{"model": "autoregressive pixel model", "dataset": "drawn human figures in many poses", "train_examples": 195000, "image_size": 16, "horizontal_flip": true, "levels_per_channel": 8, "vocab_size": 513, "arch": "transformer_decoder", "width": 320, "layers": 6, "norm": "layernorm_no_bias", "norm_position": "pre", "activation": "swiglu", "mlp_ratio": 4, "head_dim": 32, "fused_qkv": false, "bias": "all", "qk_norm": false, "parallel_block": false, "dropout": 0.1, "inner_norm": false, "drop_path": 0.15, "positions": "learned", "tie_embeddings": true, "init": "kaiming_normal", "residual_init": "zero_last", "optimizer": "soap", "beta2": 0.95, "lr": 0.0014, "beta1": 0.95, "shampoo_beta": 0.95, "eps": 1e-08, "precondition_frequency": 50, "max_precond_dim": 1024, "one_sided": true, "adamw_lr_other_params": 0.0023, "grad_clip": 0.5, "ema_decay": 0.995, "steps": 13300, "batch_size": 64, "epochs": 4.4, "lr_schedule": "wsd", "decay_fraction": 0.2, "final_lr_fraction": 0.01, "warmup_steps": 390, "weight_decay": 0.07, "adamw_weight_decay_other_params": 0}
Rows from block 2, named by matrix and row number. Rows with one number belong to one attention dimension. Each number is 128 + 24 x the weight over the matrix's rms, rounded and kept within 0 to 255. All counts start at 0. Numbers have three digits each.
# q: attention query (model.blocks.2.attn.q.weight, 320x320), inputs 80-159
# k: attention key (model.blocks.2.attn.k.weight, 320x320), inputs 80-159
q.133:127136131094096142102098155131094157147163186101158114126178145149085143148127096131170124169070136143146100134149127128117080143118142139162108145171148179147110142140139118089154139139072180081176119149132139091097167101120106144119125125
q.134:124110129151155161090135106135112129159170126100100123161154132115109110118108107104141154133098172139111129150123087135103077134144124188121123117171150091159134144143125101107153106117140099126152123097126136131191098113093110114106097141
q.135:131158066143148131101136100139120113122156155130111122109125117117106136099134114138103147147146131137147093113136114117107124101116138119125148159135134122138128137142139140108143152134131153108132108105141126105115152134114144138161119136
q.136:144175131159137136102156137107146171093134112148136113118135127201100110163110121130174110115133107185139146142164118156146163174137165102111134102139126228145089131175100144099114144155139102110167071141110101138146095133116078130101121105
q.137:143166106175122151114100128111129140141089134150142138096107151152131142132120159153142129142158096119114151084081182134147127104125117135157127154160117116106129127108167103128138140091096113157115106118150130119127131142145110165115148136
q.138:101123116136142126141102122073132128118115144144144148146110121129144082157118118109128129102131139081123140126090113092116102170132151121120129109124109071100131108128119105159114126118088163117127111083127185109137131085122090137131110159
q.139:105110092144147153134133148133165143153132115127106079100066142111174126131107124133132112124136126109128145134117134184134145098136130142136103106117143113146126119100102158116166158126128104140178149116138129159111135124153144097126136130
q.140:093133068130108125112112131112118157166121142109122122088115132138124125092171115155132127130111126140098152112106139133143152103126179087148136153178120156109157153084152134141177116115122125167113134098123150090107179121146168104136115084
q.141:128121097131122130129112145142139115109146143165120142101146111122109138123076153145158118151089154130139159091164136161120138141130142134126132116163142142144095155128112132135150103146110122149138123133131102096129143098168100096110153082
q.142:161073162097183155126126082116105134092123072112115127166086127180163117143077101152125133092091137095137148200115150103136130099107114130108134128102103125132139116111103129134100129155149116147127162128140140163166112087120126148099097109
q.143:148115147113114106138119073089092110088148126145110083111140144114109103088132139103109133143172118135138153137099124113150138109129105103115109150119154111108189107127133140109096137096142159140121149138150114106119157173138126181113150155
q.144:154159121153106102139139120157147098078188147166197209086142112149116089101104151103112135117109154104122125136110113170136105130104168128182131158154133121111117158117158138139173117137092137140124105161179152093147087164094131108137100144
q.145:121162126123117112134101156162148123105143136118145116165096135105132150123130126112103151137120127116125143141110076121143127099142097143139130106162144156099141154134155122135153146137106124125150145115111123134134141127114098128164159145
q.146:119136084183149144153114137138161128084164102155128144121149107084165108161088137129123204128164117094158157108079166148142145092064171151144145094113110135123147177143156143160156152130108171127129116155158131115134110097162153118120158113
q.147:107081136123128101112175116135089144178130100099111121116117148094124070112141129121114114112093138155166181130144103082135113163126122134136140112111119123152145121157151138082119156135151115141163166117114101143116170155123145128147118150
q.148:111080084100095100137144138115121149129137178119131143123124127093117099114141148094114121141094142148100122146164133126090121137113143075130106122133128127140123119129145123134138117162150130130115122113125103114144143091149140095074146154
q.149:136105153098138122114117091161150114122127103101179098104127129095135115165133130147111091178148127128113133075121077109131126141120159110156167152106102176126160133102157106121120149148157115135147120091122145126117097156153137130131136112
q.150:139101129086140134137154111137088152160132109103103125105148114149090131121153136128158127097107109131133083136166127101131129185154108122117134176172168173095108105154122133101115131143167148121146118144135133112100142121160144128128121134
q.151:107104183150166138157095108135097094129118116106111146150102179109129146103140131111107142173102148146153115178118129143098156113075122118130120089123094111110182130130115152157130094145142128144113117134154133138138148097109128102149091128
q.152:157096117125086119150175129191108172152118115112122113132130139136107093154155164146115121138125144131120109135116138132123105187137132136126150128113108134078083132130116125104148107170153096114162137142140119165131139163125109174111128122
q.153:173134139148134167120124166121124122121108126188142130111165144126109124132127161165110104119183151139131118137126131142135109143112088110159128132129129116057104139123141121129055158137160166171138079148120175115089076177148137088134130150
q.154:128114124145148120178147126153093161165126173088155108142140096107110129141156102128166128122127153149129104102192122137149080126094130152109126091143124083123127117116144128110101136119130144113104143106102114141129154134108119102134138088
q.155:159144130122128119113141126137097121102078125079099133122158107151130157147144113121139141142149134096136146127128132137132161140132151139129110133140124100131143107087115111133112142120090108104119112125136117106144112143091097094187133135
q.156:141128151131171115142113111148079162075107112125105108158134120134123142150115133104162105166127141136156132161100172108132150123154099085086156133121128115144123117117185128093108132108135139136140088125168133105139065115130107186154134172
q.157:111135153130131072134160145182130139098138138122170117129118151132138152118131109146114134103143134150118143155108069189081147128093118181116115115053141080106130129150104146108094122119161120077089150127109080106126121093123153148122120158
q.158:094159092145136142095132125114145129172130082117124120112096149147149115136106127121136091119129144126146127106141142119136147124122123125142102131103125136125149143094138173147154100139140128145136161132120105130146107127119179121154186091
q.159:111143120119140164137139105093136099114115089133146102110144128162125137166118103133115186127100111111153122124108099186105125138082111115166140105137107092124105138089167115139158144137116168092139154117130162105144135133142142093125108143
q.160:138147122168118108123144171102101161175139199139115125115126136117113092155148109142129122119128128106147121137172159112100147106133176122141126116143183144119100178138150120107114140136143125091161077139144145124143067139125160108137129144
q.161:080133107101140157108108110196126141064159140149121116137130130120100131121155109138121125133098127131101106110089084099117166084109149102104154134134084126146146135146160093130149131161159155097131144149129136134157141111141121134116152143
q.162:119128112125129146098114154125127135055149092135128102105133133125116146144106155176126131119165131138138158158115125142085123155121152111152099107102104199132174152155141136080119123157114127135114104158103117099136090108090183099128090110
q.163:178166058166157138119122110132132118121116081129128120143129170095129100102124143113113121128128125140124096132095107098156085110131119158111129110132110114113098116168082130127117125098145132111111142149103117135111127140143095110147126137
q.164:123132095154127137115129094119161051124167137150126131105117111126180217133152109145129140164060094126128129109103090149108099132107141160066148082109141111175135163098143080149175145138141143136150156086145100119108135134136133090144123077
q.165:126133128129111111140158146139115122157103155137086122119150127143138168153102076134103167127110093131113100101111138158125111172114125097158103133136100116111121113131124152172150111187169117127148129095154143134080152098171112160181127128
q.166:144120135149107155126142138105148123156100161171152119109129097135139199152129123125121164129108141081131113087090145190127111163107143101120132124153164091139100107140119115136121149096136144120184099127138165120114176129154113128118122120
q.167:104114096139121144112122133153089133114093106089153121112110108116152107118156133141154124154099098145119125108204076073116119167145136118111173150122114142121104129135166128080145119106145139152097125102115096159113135128148102129145134110
q.168:124182146173082091100165172146129148157128113104141148100140119190096126149123085117140138130166110173116125147165150147110101174186144114120106142139167136110087110105123107118129146104092163104122099134094131143115156154117077136085143131
k.133:152139155115081146094126151117151112133142175185141128148131117113100152130132134128090100131142097157122096154127088150119168135161143123144150087135190113107104120156108094085063188084107111135116099097160135126152113163113107134113128096
k.134:081086107123142111162116159122144105132092126097155132104147121108184150140162138096109115152123109132141109110160127165113193136097138154104128110132124108148116095145147105082101141176166151146105135118129126140162136084113156144126146103
k.135:133122128129138123134125111082138120147117157119102119154097138127139108162127128133114117129158173123126115140111127116093153137165153080116117151129168178115108164150127093138136143127113107142138151128135130117150160122132124120114130133
k.136:112122114166187138163153146160134133109181165137112130116156115093134082091132141086170143136137128156151108108112132088122115091149063121103150131170143059140120135120125128153114169125147134068135147118123117117127150093168088141166127143
k.137:116096112093110126150145096176151123129131073109141144102107125117138086145133100126129112127118153164106183140102095111145162120127141121144130159124074147124156107097106123168117132141128118125159178139145126130130153145136161133144144116
k.138:110150107125143114117172127127124141118102085174103122051058143102145129114100152193129116109125149139142176115126133144139139116143111147145111137135140158128140149093104107144109145115138105158125156163106121175089117149100147111144122123
k.139:149102137145126079183105090159107154117145184116121140080131108149112134149106097116114139070122125131117138124150136143137127118117140103139173105156102124139170081131128152105115115127138155084101108146129170123150110131093130163125106165
k.140:154121159140157160156145138099105100161116141089167081111115097130135140112103145178107125096127152118139172121121140109129142094131145102163112122099112098137174142130111115169109156142101153135138101154133146064087163155111139130097097133
k.141:143158135152060132146166148126122130138180088086092099118185156155111123137115151120146136124118103135102170145108130135146128093152109152143083129165128109094126077153099119099107151120116137087140155140094148148123121124097111154074114126
k.142:110109167134150110128143142157145092133105115129137143155076148108153136100157137150118138114125161131074140127144114126121113148088114192115119139081079104123099112119104155127091085127139153105106186101105096110160117087128124134164099174
k.143:123167148134113136131089119145126132149094143093113159119076142137137128163140106140177154132129118136140107117135121108106151172103119141168114130100109140141109114129115176150122132134072106144139115131119168118151162124139137165103177114
k.144:132122096171115133121086129115140123132142070164127120137085143148126142137089162146145121165143077156115144142114140101168143146109084103122162116153102161126164139125151150124103154118156074111074129145126077080113123110119163130142157144
k.145:100107120131079159151112109134103132155112145109142158137153094123088149170168166125144125159138128062105096094142119113130151108163126117128108105181101132142162142138135115107147144138129173133094091102120115130137103145138103116138134120
k.146:123111114152122121181113131144125100167139109143188113111089143110121183166146110139087107171092140117107123119077136151151122135110093084150113115134134141096153173129154114154149149152157122133135117144144131144095105124135115118100110156
k.147:141131177130145112101150159136164132152115126141102155177127128104115175110094075138139154095125129125157134132101173160093139126129163136147158131125077092085147108112164144148143134112132110094115106120140091145166112117111093184136146107
k.148:114122089105131142114135156094113158105126119114128106119140109095112130112112148139153143121133153110124113112080160136112127149133111122117161108083138117136141142120146126138116140130077154142118156125168122171147135162086122197136113108
k.149:119166123159116143081098141122096183153064128132085093176166128117132113161135147130115134122146147120137169123121099170107115167167112128134131094121087114089111145109135129115139064146124098167125118099100116167108131174084118106128078099
k.150:126118194079141150111146167117106105115131139103120099127163105115128121109127161142136158110124100134104118146148163152109146079162118111151112121079184135115105113122144144153122151142178108080139115153136125131137108157171130168091144160
k.151:108105147090147132132104082139162124122112129088091098188085134180108113143126115123123106138141113132096093140156065117112135134145137117090137138116124169127114171145130116112115159102083101089106170165077104157140113134144114123060113113
k.152:144117133131124128130127083175152123101112122154088107141143122122089156163096134102156150150171124145119148138099130158156109117146148129126103106091151144158171150100139115167119172095127118091103122110130090145093137109164118149180146131
k.153:186135153117104145139119135124111147095140109140144112075119155144159051159116118115078117098176108131107172159107134136167105150146111149144104140112159155108159155113137121147084150166125078115121127122076077124163098105120149141166124176
k.154:136150145110147135127078165144168116144139170130128174118148135133101168147140130117148151136114136118126083134146112131082119123174104080099124172155157094178129107100146097144131081134118116130159090119180134115152115112122109129147149137
k.155:156167150074099145111094155135165117096103096097140149132136126132151124141147129111140125183151099123131153124128119116135110137158102095141151099114118103145107132136155125104132119133111136161129104156105133101161129171189129130142127120
k.156:098111156102122142102116144123158110175131140141101149150128169159151137148141119118101101114183163117126151093168086127144141117148124143119129090112156119121094133130097135130111090125137145105089170108117118176073107096147119104103131144
k.157:140105101138126150115159094099139110104107135134154124170121126099111128143107143120094146128118115111168137101109136130186123148127093145128153115136121142148148167145082117086100106127086175143145097115147143135130137123098110149120138070
k.158:137139132096139108106152122136090186141107139118119109128133131118132114134148090152138088097131138176120106148102096122136137114127116113147125117101144123148149101124093131134122135097148158109138130156164183119162167124151138130150139171
k.159:138167114103189145133089169168149118094159124158163152134079136141141129154091169111100148126148142111116138092079156173163142076130126117097105123133094145131144138150113137179127106167111110144101140124103120091106049146133143113139109144
k.160:125118123133166105150158146126115105139150135110139144125111130114112151126127121137113145103127093142136117148118146091100101141136121112119146134143154093120130107137199113094086123128160091120085141106173158164143109163117152153194116116
k.161:103151109128150127103151134131153112120109154134108131155086103124136151095141142131146151106115121142114080093176155128137137119134096117111145140089182097093071112104133137125157112128127139122126156121137135115092174130134137154095151134
k.162:143161100128121092125129138165094138129122107112136140165145153132151114132160103126150099139127118160114129152151106103127149162096129141078125114096087122117154152116149138125164110186159142078102108149087142155124128117130133075120115137
k.163:127086110139114103115151118166138128108095103131126100136107150115138088098155129172136154146101100100129101124141109134144167162110107148114146126086141148069079117130124099117087129145107121103098109159101113158136100134129117187120118145
k.164:115110109160104144133107128149127083163113156095146136128120146115150132114170117099086172142116134073139139093111171135139136115114127091155100096132119125111174183093084085130123134126154161143121112097126176122098140158166165117143140111
k.165:127124125117130144088155103186116121147104135095156111121152101152114127115148107094148118113128123127131089122119145137121147132139136084145090103103122090111136143122152129186137141147155132150170156145095138108142144149149165110164152114
k.166:149147111180158101099124176081121102116165137167183148077143146119101097133081124146108138118120130099108150107107103145141137132102182154184146132137151149116156124161114153143128118107086169135134084160125099114073165163103165166142133141
k.167:119118119136114128096125102090153094177069166141149148101133107128138165112176125112099130105150158126147107118137121113131107147147129120109102145137134128116069127101111088121142090102175156116102122109154187144106149130129089163092122078
k.168:170194101113131118119094135122138138146171122149109147090147171109128176148127124079141149119105131121132141122124095124105155154148125104167116151148135135150122130167127136093133176144178121069143146085144124119054122138100115113157169115